config.toml
encoder_arch = "gmlp"
model = "image autoencoder"
dataset = "made-up road signs on poles"
train_examples = 245000
image_size = 32
crop_scale_min = 0.8
horizontal_flip = false
bottleneck = "plain"
downsampling_factor = 8
encoder_norm = "layernorm"
encoder_mlp_ratio = 4
encoder_drop_path = 0.1
encoder_patch_size = [8, 8]
encoder_conv_stem = true
encoder_layers = 16
encoder_width = 192
loss = "mse"
latent_channels = 8
decoder_norm = "instancenorm"
decoder_activation = "silu"
decoder_widths = [32, 32, 64, 128]
decoder_blocks_per_level = 3
decoder_block = "plain"
decoder_attention = false
decoder_upsampling = "nearest_conv"
residual_init = "scaled_by_depth"
optimizer = "muon"
muon_scale = "original"
lr = 0.031
momentum = 0.9
nesterov = false
orthogonalizer = "polar_express"
adamw_lr_other_params = 0.0008
grad_clip = 1.0
steps = 10500
batch_size = 256
epochs = 11.0
lr_schedule = "cosine"
final_lr_fraction = 0.1
warmup_steps = 1050
weight_decay = 0.0
adamw_weight_decay_other_params = 0.01
Rows from block 13 of the encoder, named by matrix and row number. Rows with one number belong to one neuron. Each number is 500 + 25 x the weight over its row's rms, rounded and kept within 0 to 999. All counts start at 0. Numbers have three digits each. After the name is the row's rms in percent of the matrix's.
# u: gMLP up (value half) (encoder.blocks.13.mixer.u.weight, 384x192), inputs 0-95
# v: gMLP up (gate half) (encoder.blocks.13.mixer.v.weight, 384x192), inputs 0-95
# out: gMLP down (encoder.blocks.13.mixer.out.weight, 192x384, transposed), outputs 0-95
u.310 078:513486492516478494461501481480519499491532511522524511523516525499521483520484511508497481513511461517554516507504510528540478476468505491506491501517494416500489547454499499452512490500493510530502508492478484505475472492514579489468544531522508528498476511487535511499562525453518488504
v.310 133:453522511477499476514527509521471522544518490502477545496463515539483467477491467475500541529487482462511489497522571477496541520513481514501499508515483519479477517468502473499527554467485480478520512497511520483459494499571543499479514501528495516485503492479445469501501524525535500510
out.310 099:516493483526561487537485530513539510512503481496529467521467509468490502535502461551528479496471506494500534543443524490454522527512564502516429567464490486506456522498489526502543527535521492525525554474470482481489473517479503479507522523522473475474435504490525491499466486504483484458
u.311 057:519506474520532492516474450483480480547513512467539547491498463533557491496513472533467508500496521483504494517483472494478522461527491507504504445468530457470532506456513473534482469515503542511466484474542499483537519482524483516482513539486488512500511480497513505492477555518494471506
v.311 139:489506528527488521482502500507502511456516528532467477522501495522473445502482525502477483499489523486519462489488502492498482556523526455478500516489484452487478512491508503525518508477531531501504420511511447537516487473512507520514501509467509496499512478533537539496533473508468503517
out.311 114:497489484457469502527462498522469519462486476506476513486482525494488502535512523489435501505486522532505508467515463484518495544496517499485558500544470481496524507475529524483535548491517525435494456547503514525517485474537488491561508525500485483485554505504452492482485519453478540514
u.312 066:509505492495475497508489513513504468500504500496530505527547490469519477475502531503509457480553486442523484479512524450463490529492429515456484519515482462534539498486489510538509495522492504514491529506493486484494496532484512484517490519499518521497454479519502494551489496516537529477
v.312 107:482498483517486528446449521513495506504495494508452511521526485499513493507540482507475462512488525462478450521499493497535460496493505509481449481557488556498528525501484498513505476547488463464521533461478548506522479539512497469461499493510537474480522505533543540528516485510503476495
out.312 078:500519498502499478509481488480494561484483468453520461516509481456531472498511512502503494504506507478482523487521474498472462495485504521487507473533536450496483491514435488480533557497538502456518543491512510531498504446519474523503525490511508480505519494511504468494518504489536529491
u.313 131:540483500470503499469507460499517507494500522519527512491506529520463483510501466508493498512563465482474509480485525482491464547469482544558515495480504544488496506492509498504520485512477490476500457512510481461496541519500487513536446497519478513474504490485533513434494560497527464499
v.313 058:542495481491458506496552464458476498515525498539530488484535541494435492471499506561528499493471509520501512450498533511510481512470450502512520487504541445472469508499515508464517525550516465460445466493480509487514478537513529484500507530506531492459533521506513501485500531508487492508
out.313 129:483493461492487521471528527485495466535478487498487520531505496487515495520539477522489475496455549517489505539495476494481498510493496439474465499552490507497541479492494511491504518487484532536469504502508504510495446523479536546454560483467513510492515504484497505507532495531483563446
u.314 072:496483476488474520473529504500521531537481492475522481486470504522543485488530469498515451479496463532515476491500467486490488445498475475578472470509482533526467486505528501507500469507460492510529489517500493509493491525479514483517529505430498482493497506510503522491497516539507537486
v.314 137:552510463480510492541471452511493525548479498482463531510516472511495502450484529496516516516444494495493473463528509504488557531504484481471493470442486465465489486477497498536468511518528479477513483531500519504526485505492509512517501437483483479502450496529461465521526490472549538486
out.314 108:482506508506486462468477491444490466495502488517543502506476481517523510545508510479498469477481572525448526493492510514511511524501482510511482501510496499454482528484506491484502490473500470549499497524503502496482530511556441493534515486424477486518515476508479485500523466504485481501
u.315 083:482482514513499475468554516474524494524471489503456500471506511502496509496452484498499515510517513489504539541483516536511521486469449504500478473563530485496472493517534453468447446479513538513478513540495486496490503510525495523467602519483493548482500486491449554507555502459534511483
v.315 142:498470503510512441464518532541459488511521517497519558559491525504489502477527503543504539479476462506498484511494497547503509526543523456525434522538497501497550507527496472532477526486496500493534506489466529474523525530510489492514528492479505531515494529478495483497479514471523434486
out.315 104:503526499452490507514507559520535510513496488504470515489493517505512499515496492514483490434491500472522495495479457532501465466493530499507505464506532502497475490528495480496457503498533493456495510499521500456518544506489513468528487502559465517489526488475440501502451502484445449517
u.316 076:484481556508497506490498441508522490528470520519506498535502525488480474461496449495478504524495496440511523513442464495497534486482505426480482469497501510509508498517536501493481524518523506529502492529537475497490435529519508479492473492547482490517542566496511540523527488491466524518
v.316 125:535500523494489481516526509493482465529475540518531532497492540500472531474505535477481510498522481479495497432469479502496525522480509469503522486501488538496530539498489475559489515479468510501476477478551546487519531511525527521539505484503506522451537496498528464517459515500509470476
out.316 095:511481478489502479498524493507528532543494521477473472485524495527503552486496498501518496525549499543484488494515485521500511524563496507508519508444495493548525488484550497479517509514546516504557516450499505531508540500547497484525504495550470517518482502527470479464517517472462482483
u.317 106:488549465510524488502492536521479476450503534538533507474517529500462535458523497527489478528526530489497497488510517520497573531479498497543541448464534490495508532480443500465477509510515490517504487520500495512494515477536495438493515473443491459520500486497459510489448509531463494487
v.317 097:501496491452477465482518467507520490472469489464469501515484525522512473471492497494500492520489540516502497519449478499495488489492495520512505508513489515514512515485507481573515478474529534476501494512475534481490468521455488503513494552493491494478506496517461512517504525493502503473
out.317 093:510526519473487468527492463514514499543471512516508464460485478494503500498488522467515444489475507505497542486421521549508479491472528571506488488500465500499501480479508529481528491513517529449474495465462511489497495498492457519512500545530503523481443508520495495476530494513484508518
u.318 098:505503484536480518518517488513488499531570467448457522515491538483536507518475503522534529476470496524493502494546498502478507495545462472476494515471486506476460506485460509526516515505545479494514537486473514501504464492517468515495486477506523487523518526475528489518489440480470509467
v.318 095:509507470485487513512503463492525503524498505496506497526478508528486467516489436451505514486512524460527503490475513484532525457495467475467527469541533473492480519481536545541541475478508489525495509479510493520478492504483505513551456506513493464502484466505496517541477511533503507474
out.318 095:478468540453461503477504503534496448510499501470492503540503517501535515518495508481496506488493508525495537485506484527485510517495469494541486496501510488524460476541501526469501500532478497510522491509517482523472502489509487503528501511505523476463505471501503496444492518481526537481
u.319 120:452436503502485499505514529499483535519500508529490483504441484500482482471499511500525517549530523462516532503472506495511490479487497574487492448501535520460456496490497482558487507533448523499512501491507457480481485532498525506501496517436507519459504466547515517495525471510515507501
v.319 057:450505488510511495447470427511497502476496508491511512486495470525475523449458495482511519508517531472526442505518500533550488508497493492499542493455483490521468508539443491484512508503526509501485525571507512466499471505530505494462496521513432466531504517478495519541524490482512495494
out.319 117:514522511461526511511494481536495480495516463483470553486508493480496517510555511487481466484518485523513500483499499452507521550487488414518458501525464494505483492528489509524517534446529471509465518509528536470539499501519487487488510483526468467537463471442524516531514522519495492494
u.320 146:555473537489458474465504519491525499507540524540513524492517490544530501474488511488522484503532497507478500461522485518487506497501479529499522449476494486454505468499554481479477509505481479544523505483502522520473494524518465497482514528492488543519506434484513468485545498497469542534
v.320 061:477463504518498487488528532541443494490464482506483548502520488499527499452525518506447482453481477517508482497487533497506512498552495534541523514513524494487562461547498507521527508515477501504472519522547494486512481482506512516530541488489483508476513547490481506479467525509518499499
out.320 110:498509434498536485513533518522481486523497458523517506481540518516468508534484510496509521478500561518489478549492538536520473506475500528472516466488449496479477479497499520488542483507525499473527531517478522483553474555481527444515517476502517510514515507510455496521461464485491507508
u.321 082:502523489535508469525505495517553530472483466486497531469493483506529513467521523481485485494470492453468512487476513484469529483488507492503486420490467529498502490488485437507529501508537520513502550523489518507504514551510509489493503528535501513448562496470459549484520535518484522515
v.321 141:543500474492494484508500478483496542530464490473489492488471525508450517497487519513525542482463479520460523468496523509492472500501464508436478515526480480442525493491490528486497527491488497503536427502477520522504443518475516514507512536521496499500517484516545496503479473494493494515
out.321 104:488453513489493455501513491545563460495473524535516540455481519502501518524480527492545490482482490506463506504487484510526517540513534498502500522492476480503500521493501496474492473509494480511473528511490511507480504512552484526491497476513500480478501513531489463519519502538533513496
u.322 076:507562503463483485494487539514501486492527485503463453513480495499462499518517444502511509540485539491436485489492513487504486506497501507507484510568513488531505512525484488463508524495485435509464459484536484508492447520493500508473485499470516492451501474503491503526464511485490489472
v.322 124:499527496492490521518489499496426490498505479497492505456539489504471475492469450512484509492484514512500534478533556516485509483493557524472511503500466520514482534507557487489467517517530519570506510496537501472524511500499533480470475526533508477481530447536488499467481529457513508472
out.322 106:502509490504500510520564498519454542523495511501488484510519476462488510458478451491467527510504538489505534508487497488494467478501491520532468507469501523483472488489502486458511474513559549502482535530483476487473501501499472498493567488510500582505480477536455468519521486526490516477
u.323 077:451423489522481514528495473486512471498503490455533471521509472528494456434493476540496504503470522506542518466543448487518496483480507511503480503473455508526497491485530445491510527484462499503503488490507503523507463524536471489495536496451495531470503508536487528507467503499510496465
v.323 138:442514533512503498509506502481504529500494518493536489488457493527524488457508521494547503502513469498519519526488518448510467509505517471505485478488510480483532472479528504509481549519488497487456462505470479471458523517533507483545533457483474489494515482551505495477471475548466508512
out.323 098:479515545503517490448476477483516457491534530480495535491462499531491455508480513436531543546520441517509499521465487499480511498503466497487537491532548477442482480519461497488493524440550471512475496489521513461506522499497523495492522524499489525529535505501508476500530480491486518508
u.324 132:462503521487491472462532514516517551497496547548513481471454516478469558496468499559485471520511472469537492476507540575475464511470509484474506541474468550501540513544468481500500513508507543479517517492479485498467502501485505504529454512532526450453512522487482456482480502501476463506
v.324 033:463535517502528475445495516498536472517503485494499519492501506537534518490529497484450485498481518480492508467519494514516511458469510469503479506518512533522490506489533496495470473483494515548496524547453504498457465488525485518508518506436512522432490504531500492474525518493467535458
out.324 122:464481465522564547517499461490533480472522451454508508492532541523508452470534534475500463516556519514528519544503502458500534527518507496514499475493518484464486494484517483534491482517526473528484482513504491475508478535504486480449500485455495527556457434482490511506477504490497463491
u.325 072:516477482474484538502483484528479466456497504467522496517532493559488531483482540475495481481497557476502460466555541498486498489488530509443514478497482498449518510485487458491550559508517519516492512497511460553488511527489453460522478498471514505493494485480510491482472503486487549485
v.325 131:492540499498498483495501478484508489512494480481530549487466497477469515526446519498491500500499458503510489526502476492499481530486502488504493553483530482501499501500471501576521513461467491483522508487578450525497506478475529544527471530497492539515447529531450499500475485484531532503
out.325 096:521471489464471487490511490470499479497516505494539519517544524469532513565516527464533506543502540503482559498523493548510527483482524499560510507470519493549483520513477488496502522487505500501553491470475488470474539523486511526503520528498483505510444481516479518450522500465490491491
u.326 072:479435503491436513498460487497506525508528485521516515477499502479474510507443473515514506512410490509527535514477520573521483523489514516520568513473497479505500498555543499493512476492523533513486477501487491523470447524551490500518506465498484494505510525482483494521496502515478498488
v.326 134:465533513495515508479528495476547538525483454476456512470517533533491482511523485506483472556475453490518503479493545504479444521559508505516529478501492516494513508459520533531517508480461447495515502506523468515504506486503497474506517484471485502503486502546488467481509514539523519505
out.326 104:497509509527486439522543506526560477515461513525500504536503515469550493521515461513516491483471537435495529486552514508497502524511504507500499528475520488492526546487503464489491497509472466560508467509480504492492504494483478529455531534491558486517506496484512473492505453486521507499
u.327 086:467546528491498545497532481515498504496503489500493485538528492498452473484543493503479533465509516470503469562511484491490495455525483496471476462445549514516462506477528508527477499527519513521479521512517481525503475481482519537488539466551527484471500473489453538494515475524519477496
v.327 116:508537497502508487478523518530527478487499468510504496449492525470489534479522518516521502527494491474458503523476452506504488518479495530485536533485510528494502472535497504500483495517482458500501486481493532451505517460486494514489496479505502516514451511508517508515536472512527473478
out.327 082:462524495519473519534526509523464502487504515542541486510483511532540522510451503510545450473499534489496498512521524481534518511473476548461505501483516471543457471491524512527533488470494470506488519556502480522516526483523507496505502513518465511461435536495509498522518503529512455535
u.328 097:445489460486482538518522502495496501496524507466491522553463536454495474514493520545496519488479512509481477495495491476470527511496529536509477481505476510488471471495463496505531498501511498533503529480529528455503492467454493559477503484556505517518524511483525503482488501484494553441
v.328 052:494474510509460484503472489507501514487511533513505515495526565494539468462493424535494519481517519522547488541520517512512558495508520512514526490486468515533476505498474504504486469463483478514533433496522518501462520489499497500550505464522533495533489471471473494481542465496437487535
out.328 116:539510514524496477513431494507498560486487520479463522479499486504517490505518469493548553516472448472496512479526519524535449483492479491455533534476497510504467481497482491495494505479479522486470467515451501535497533476508508489500494514496463486470572522534516490472501488514489478593
u.329 086:474506459497521520554523501522511501479480457511509491469541533539509484469504488500535501508534477527520471476505485480482510451518549458507536521441500503551524517504500524538471524505514541527492469497513433517509475488508474493485513475486490513546531482491508455494501518510459509491
v.329 097:469528487487471469553495474505529528481534525484452499518492434517499478505534494489486488488515532518526472505458503521518533475498502505521515550470470544536523531477475504490501489506511486496556512533491538544455511467476475518479504490494524522463505453495504504499468493489475513481
out.329 086:473509517432537497446468531560506481506478476470524445510485514449494486494496488488525527452477495515496550489492513483546471494473479522527521454519511510444486511503520475509502519504510489508521488485491529468519483516513461502484462514511461502478517499486476492480496487513502484497
u.330 076:513486505477501473480541494470493494531480479501507534499517494495455516496482515498483489473477479454467535517472504543505501446531482522483461456483477446562493511505537519491465489530520539515479550474482507465500460526506510469507502481472482526498513469519505458543542518512501509526
v.330 155:479487470515481496505492483537476476496483506504507574493474502467463503478510516457497523514527456506522481526452508497479546512535466477485478526534512485495501494562453539486496470525522511499494502485524499506462503476517465507496552474475499504515519489503503528531492555488498467508
out.330 105:536531498442510495484486500517493480476479479445443495516481486467524483537484500500516529501459509541519513502478516495493509483526506514481469505510496526500537534441485518516494510449510506484532467519502494500510494512461495465517494531500501480511479502476460508509498499476493519486
u.331 100:449513467459476492500476508454523486563540520489492481494480487503533499511546494557500441478518512514510478470564513501506525500480514505492513491460487555481467493488502520502513510480516521537495473465533506468493460496481496511509484490503537526514442511491519478496462520505486492554
v.331 082:503479468530510503541498470511544516506539493576533515507523463480502487494494489504527463519496513459517483491527506503515445508499503531475524543479476483523497480502494508511458530497510503460520487556487454447492486535496560510509494470493505442514495483500436479488524509476493510536
out.331 082:489525531453537470504509505475521530505507489455564524539509508495449513459489535536505491489507489482487505437528516492505525527517444512484456484506519522497481569521462521445523507487503528459504510503500508477489521485478460494521499515506446506478480513519519499487522503490493491494
u.332 077:476491517448487539486496483489471503516501533503497524515493453475494481494509508505524462539513557547533465493490473525456499476463476520498475540503527482453531482513489533508472469536503528502477486478472501493485502466459486477490513460482477489515499495477543459494500563501548514499
v.332 128:501502515526502473471524503512463504554521493521521525523485467455507525457550506548501510495462479472530447488492536487513544516516497515502494506548475480471486491566437524500493512482484500524496483480475501515489530505455471494489486454519487466518492506537511525488510507481508489529
out.332 092:507535518474479521518502508503484493485493536448460544462469469478540532477523467496516508528527491493481482459501461490476506506495464510508531531506484481485522526481479489475445504474523461507468496495465503526518482507516470506470561509515518476498494483535506521468537502509459527499
u.333 086:503477510507531481514535475478524476560485468472562511493527516516483510500508517510502478476557502523481499455477487461484504496500517530501504494477499503531484504509490500430500495534505488503452490463510447519524468460459469520489508504486527486452488510510537531505540508504527520539
v.333 061:515476526482504533457482503484501494513496501483552512478503482485537471481508530498496508497496519522500488520528482523487508488510535462482520494463495472504476521499518512480470547480481419480473471542562491490479457499499446526486502502517537517510445482513529487497486523496495483537
out.333 084:470479486469478508457522520466489518475563474489495461494484494498532473549491472485492454510518495513467506511499529517483482505518477479493545469493512497476481516489498506482500480492459491517534510504511483475466525540489538513526486486477489481531492507494470482504514452488488493462
u.334 109:474519490509512508489461498484508501479490528489540494489539459547473494484537489493484527506463517473465457463507491483541497529478533519491493512489466478516531510482535511507513547518502514490489492515478500481513473482521490487456461488481506523528493535456513492521506479485531527468
v.334 061:503535502479530538491489472477499508486460443460526459540495471532491501493477532491460489511539496546487502518548482509522523559528505481482480475521513507502552510505474500489495491501501494552495514501498486497495495487466475515516542487498496497493555483467544491500525521476507530455
out.334 091:461508480476460487503546464505508528490496468545509526516460522471532523525518491488532510498505470479506520464488457484510470476487479477532458487535508552472491504503540517486475543531553444501472515524512523514493550515494467529511478511497496531488488489466497474500531488493515527506
u.335 122:498474523512500524509527451492472510474509522442496467508489489506473479522495486517475512487466473492540479551503492528515498474465464515513546487488461539532495523529509502512511490505492499505490530495512455538504509512534509500510520481527524551498504471479522499524532495445475492482
v.335 046:536465492540507551508514502481515479482489490495515485518510495497503492523506516464480512512546473516512492526518513470461501501477473548521507491454444484501539492537448541515489509505535511511505464494506511554516478470487487497428530523448492486504523495500513550501499512502487524462
out.335 106:507489452500517518497551534469469493511543475497509495514512459500567550496514502472472523536495548465473521501496471492512471505510498501518486492482526494506484487467529496521472525495508506520479490476474525465516527510440499466487472520491496488532465536497510504484482498483489504514
u.336 076:481523482541484504506504508526502489504444462484542489491536501540490487476543467536467479487515522511493458488516492506494474462500515564505508497505483481522496466473502490506545505568494480517465488532523498488463488489517494479484519554502497490497494458449470520444503512482462482497
v.336 129:534510479500498526483492506550470510510504467556487497545497503512530510507513489560504501485533516418486503478465477500497499454554514485520504498495475517522470545522481498476481471515526500463456501464486552483540490492503512477484527527487521480522500504528457515561497486513483501458
out.336 103:492514491493516551519498510470527530538478498471522523520478506480504488499488462526530494490535475508504540542513520524513467470482503485530531481510491524513531445503538489509469526504541439475561511449483521509467516532502456530528497478498489446470514511472448505494432476477543479472
u.337 109:478521545454480510512518562516492462493474483499457473481496484531488531478509494535524540519500479526477495526503473512508485506500506441523468450498485479527476518475544553494523475527515513505487496507483518478521471524499559520452526497484510504511469509473471547496531449480524528482
v.337 065:535507490484504514504542499528497499534464478522500507485448517529506487437455520498514495502529517481551519507473480462467509497504450496538483537493521515500494499488484477472475483482487480504487515508545533530518458455489503513507538466520519515537498467496501483465536488512465483501
out.337 100:442453488458540500508491543473489497500520492525503494514518478490490516489539446512496486527506489487507521486467478497513478499512477524500487513499555473515485510521490485540542478519484484500499504489516455470481517494493484490512507568475488487522457534468482486484496496491513530446
u.338 090:529526514542490521520485511526505482503523482500528507557502509482488501473507464452483507482501468504515479469565501476510495498533515509553516500512469469526482472481440469539536465484500476541477532488500520536537485504489494499431500519442449520519501457470491488476528490474510491513
v.338 099:482528473502526483553506463462541486540462479504489538542488494531511489507448529513506532505509492536487519522518485537487525490507519501506507527502509504498506490492535499503490531502513507479464493492471532508523502480531532541503497553462524532481469507556486472490522549522451533513
out.338 085:454446506504460506506526517519514473528497502498494469477492486502509530495519497522538468492507517480502523524484524483523505463535500495490536469488479525474500481528529499507483532501472511487532474531484532506440489504536517481504521535492525539465453476483505523553481498515525515511
u.339 072:490505518453482499505490507473512477522478472524461486505499561491541441460505467503489522494507491500530493484460495504523513481470494482478506498488548458516522489521461513500561545502523567476498497490486495534503496513512513542466491507485502501502453506484480496499502517507489481493
v.339 144:475498508535486529482475563486494504523489492504461512501549525445488507476489482474472484533493476533546508511491509505519513523505521504467469480490484477542557436475500542558524502492505487520524475509513477456504527511444489505505509495483484497536481476500520495487500516459509491508
out.339 105:483470518490480477546511512529501494508511531505482483472515474472492512556535503503490456502478499460460501475498486487486488505511473498487529455503483498505464489496506457496481544482527492503485507502507516448493450518506458499486579532492519539534513546515498465473515498493472509462
u.340 080:465513533481462503472509486443530512497497524500505535547496490497472506472507502516514541474510482482464507461521483572497521509514496478500436465450484487476500506541494495490492513486490492567506464520545497546469483514511503482496471523489512497492500468513468508523534483483461495461
v.340 133:503501490510456512505475449517475489530531495517449542441471493456487514509498574503462520472544468529513489482559504502484457502574483518532524523503502507519553510517496532516531489474500517509455485524520497493523490488495503461456492491492538466495485512514444475508515510497425533487
out.340 093:514485473541498488491539518471476535509503531449529480466473467456532479477505478489533525472482501554500502493466516499485501532504505516509499548469510503467484506490450510521497548530525555476536473490495550467514501511518503471504517527484490511495470542493478468529521523487508513491
u.341 068:493459506524475509491498477494514508478481480489514519534506505544439456489503469550507529520506509528536498517499576541505513447514498515494438492466489488526466469475502475528531487515547526494495532493483481532480530506523484536444482523498484439472476522477507513463479548498475484500
v.341 126:446527500469501452481477498503470535502490531526494509487527528475473535503500510511486504469496508468521487478497515524530569508554482468505501468488499480518472456498504552498501509479455509458487491469480506499542515491547473486522515529485486482517504483508469532509477546493496467475
out.341 098:501508516478531525493512517521504526523495528518497510487509453494511512461480494547497467493532468523527478506493531488515430503517499485482520486503503497459499498490517518502498516484513511469501521486512458498504496504517486485434511470530493475499495516515502509485470489505508525475
u.342 077:499508512493477486443560535474517528536466503446500470497493472504529534488516516500461473559502502480484440502507502469541501530510486510521522507501477432500483492506476526462514525532499494496493505541498471537529453502495520484485524498482513515486478494517463470494505539461524503514
v.342 126:477518471488478494521510548550519436513479470504517527468511512516493499511514517525477522520514457469502521476498471470511465499515520527478490500519505511459485496501492476488483504529495524506519471467490510486515453527503534510490536504528485491516518495508509484495479518513486472474
out.342 100:465526484507475537513462448502516469500469494480486522508471523539501483471514485490522457510551551482470500519552502522519509464523454474514521498507510524469493446516475516475516486527492491499469471526474526535489499492480493505529543495493510467497481512506453503472476463508592504499
u.343 061:447460458511481523480481512486537440483506527533501516471489484503442500464550520554478492506460483469532545508495511499533504510476437498518504522515500536490490527523479495561505503512485486519521517512499517512495522500495505523509500482506488473515522491492482507472486527518511531479
v.343 132:520494492459517496528490519502451515512464462468494560496507492533504477473524466528521553493502475483476506534512531505464500578509546523471483524493520478489519492541519491517521451511486544459491487484495513489519513495538509523469489514506444509497509494532459456506513478453492481471
out.343 108:509565479513484499509494505524492473469476523490525467494533486541533473540501524485495491484481506474468503543469478476546491500525527520546475509505518432469490506507530510483500500501471498515480495459481490493494499481505489509483491540487439525427511506469476463466486477519515515512
u.344 106:468489508499499506495516486477511499515529484534509456513488514538492491478487502518501477546543461526468510511428487501524512449505470477481484532464487493499488477517558476553496556491465505546493481535535511487499509497501487516466514475466539533484520444487499495471473483485503498519
v.344 097:534507508491507520502464569523488514494503509487517514488527496478526477507515507507468534527490517465479477500491522529461489520512500517505477466456516469511500501508557478479513481508482481497440498490488492523545502521492512478493485507505504478473514465523480496528489537545478511510
out.344 078:512472486459496491491461510530468545526492469518494531476534508522506498506516488534501521450479550518498473454485490549493509524507481481492550527569488499497506521506493488538529516519511489492487480519472500475508486527519512520496510510498491526481472497485530474461503496499510512520
u.345 102:505508500505476509482482472482501518525515505493440500460510517477487525517450504522490480460513545500501521475501482518502520480454509508502473502490522515452506481489516511474521533522507487500512444463466458497503494507502463576502485505555504500545452442503477471506516505479523529507
v.345 094:499499481493465502524446489492481524512452525527537510527502493490507500478510513526453509530503519495460511455482509549522528488459505477504474521507538488507560496506492540516503548496492481531495486539545525498458519471488509495502522514468448480510511505512486507489530497479499535556
out.345 074:551498495490506521497498498471513524517520459530455459487528519448520463506482515480493536482538502457504491490514516499520475474472531528476492465476497484542541535486505511486504496500482460456509504476457469552552533498455452489526514512473508506508506460494499487499525531484498485499
u.346 133:496507558478496509537509517499489465507498509511522489503478541527525515478488473473526481506488530524510478496486553509513511460490452559518455510508529536504516507542506470468470486539500480463494501502491481505505465477484474511520491495523473515491549465529475506485497479528496510531
v.346 071:533487511462483523531503484493477505494474532473456501499534495504473525477477503502510486517473495506468497504490495529500504508489566494518447467448498476546514564516552491490454517526506550502525475497501528468485496550539515537537497506511510529465474544484502520534514462544492514472
out.346 098:460485471486485527571508476490502496485505521508469515519503505527494527516504463498492495514529476527525517488485494485471513466516495531528500523500508513518538483497489459516530539515493488441497475498553524527532507527493465486516474436535478411489479499503489481451483478481505518524
u.347 077:524499501500489518467488481513561498476498509478487487523471493474449521503507499528494482547501489522538501550475498495507510475526479515509510473484500529553500504486492486527555471512543530488503510543487472544494504552490516545505500482457454534522528488519512527508536516476460489479
v.347 114:541513484513513521493510481505461521460452492514483520527524546497460500487536487512503500466460472506543516541487523505480490496476512478477519509483520484473527475524490534476486481502534557464502479474485471537521487483488517517472475497471479489495483552517472478518579534484483529490
out.347 099:470548492429463491484515464474514471472501505568486468501466511468487498511536499481508443495453560514485487503539500498534499462489532520479517503485516499476523501493486538493479489538453511525470503464516497507478490499524481547496502517463494520470511493476510480493513473486484520511
u.348 081:464509540460485521536525503499535472492555506511489472457521491517541450507449498456515481463510521541494484532478501524524507534490452548493505470497525528476488471535469504490507495520511480532506523528515496484522554478480484464508524449487509514486528482488454527499508495500504530500
v.348 137:454538485471511491514444471514509537527483501534482539542522479492474495501481543506511521519497478499484479508521503499483515527527477473473486523504503507519500543531493499519515546477519503450513506485493508504546478468501491488512538471476495497533470508481472510506482529498463470469
out.348 097:493498514511523507477503489455513492508513506543504481486526455482458477452537468467475488488480543496476536559543485438525493484491464518471498498507503512501489513501502506527532474527468525485491494490466514506518529456530503525544521517484467508466506495526498436493496514506536512518
u.349 071:496473543505512488504516525491539528467516524485525504490517536469537506513497501487528511481522494512439527481497494461514506519450465494461500431511511498507527522471510500496478522529490497545512484550475496505507453488526557470503510460526515487497504518535492475484491471487495513488
v.349 073:493459462475505513488502513473515557498472499535497477526486471505490461523497450491523482525506492497500489483506484480523505503511503485475514463522496483493514558475499477536556485484518465500498491483501471472509465514470453499463463517538511489516502523491468523453485469493527464508
out.349 072:525514514449508474483536535497515478468515483510479517483507496487502456510496498500520493546507511483480513505466473529482485493469468484510551488504511508496489515481509472506498464497484521570460497528517509508495473482519484528514487539522465542462486532457501501534486503498480477429
u.350 072:466518509538509524471543479482511474491507462531523506490509472427506496533465499516516519482511521461530546476463485528540543498471469505463486513469514494508534487465486482458456456518503505534525516484469517529514502501537499515492535447508506507468539508517488532503484522463539516484
v.350 142:521467481504460518475522533482472520525519538488536483471483522458508519498516491506515522504465467537470453481462507480516474481516502548467494482473482475512490449497524493446472539504502471507493512487521521413473532570521525493517513485508515457477507497524503533480496509456504540495
out.350 105:510501465494477483506519478483513505533485524518491504521481488512509528490518466531518472503515564513503477486487538523499496487526493479527467502489538517509483492495493478546526494518483567486524490478504461492544487515500518497489511509543492527514453498551477518516488507469479522516
u.351 084:516505527513505482477510473478512488505517492534483501508514463543528478446527440483563499502483510525465494498457522522544578476485480468491519466475499490476520459497473463526489496527532519544495528503510544517475527487496537483458498526493498495505481509514494520484493529498520494482
v.351 148:463529449509537482474485527519502489539500463449553528495490502493535520509515496508476494489480489476495513513498551455478472509541495492513487523508505523539509501544492518495523472492480525469505448487477519517511493467559511528505464520516511490521494505507477506469486538522530496499
out.351 115:488501515495492468514522524510504481504465520488486542514503469501507503494482483467475507495535532476490511478479551510481516477503472470545554454484468477507489483485508504492513492496421464519508506465552487491511507484497564524502503481504528472505488501545519556517475481534488538502
u.352 071:488476499425490501499475477499458471532511485510494515483477516496491544509542513564512504512513514517455491517526510531510538463541484492494455459520522464493512502515488464508489500517537470533544477512530468534541477494523463472444474454485512463462511495479495498488517522502456479468
v.352 124:514546524546496481466498456510482493509475525500472507479502489494493498460471493473486507514507483521525474504523506518460461509528502511460461552470516539546527523466488531495508511504471482474507468467538500533518490479559507518510505490539517520508471490490506467523432521464445534480
out.352 110:493496492553544474507524548510477501493512562523513515522520507446486514482506499448485547509520486512494513488503476471478542540477480457515509503500482531490485517477438477517511498508493549507518487497489493489505498541537544529501495489557513477476504492495515520456518536488484479521
u.353 068:453482502461504491498468496509485475467483501503539526459476560510466503490530477536485471533470549486523488517483511520497512498454507553506488482469499508495518532519536495499527474498465524483509462469518491516504489524467513497523540519551473552509483479498493526476488496535492479490
v.353 128:452492533552499498484517520495464523553505524442516543490502505507503498483499445496474494504478468504537474492541537518477503538521479556536504470511473515517566463526502504479465509459439490517468471494527502499504505513492516509522561476483491511493537509494508482454468531507498452508
out.353 109:496477463478464459475535495516513489496479517495483529456529499482525468527477477519494495473530491502519473452507465516472480493524515512490517510487507507479491562532516487501485524510524505532495493483507483477506481527498522484492548502539457515469460538475525495478490491530476511480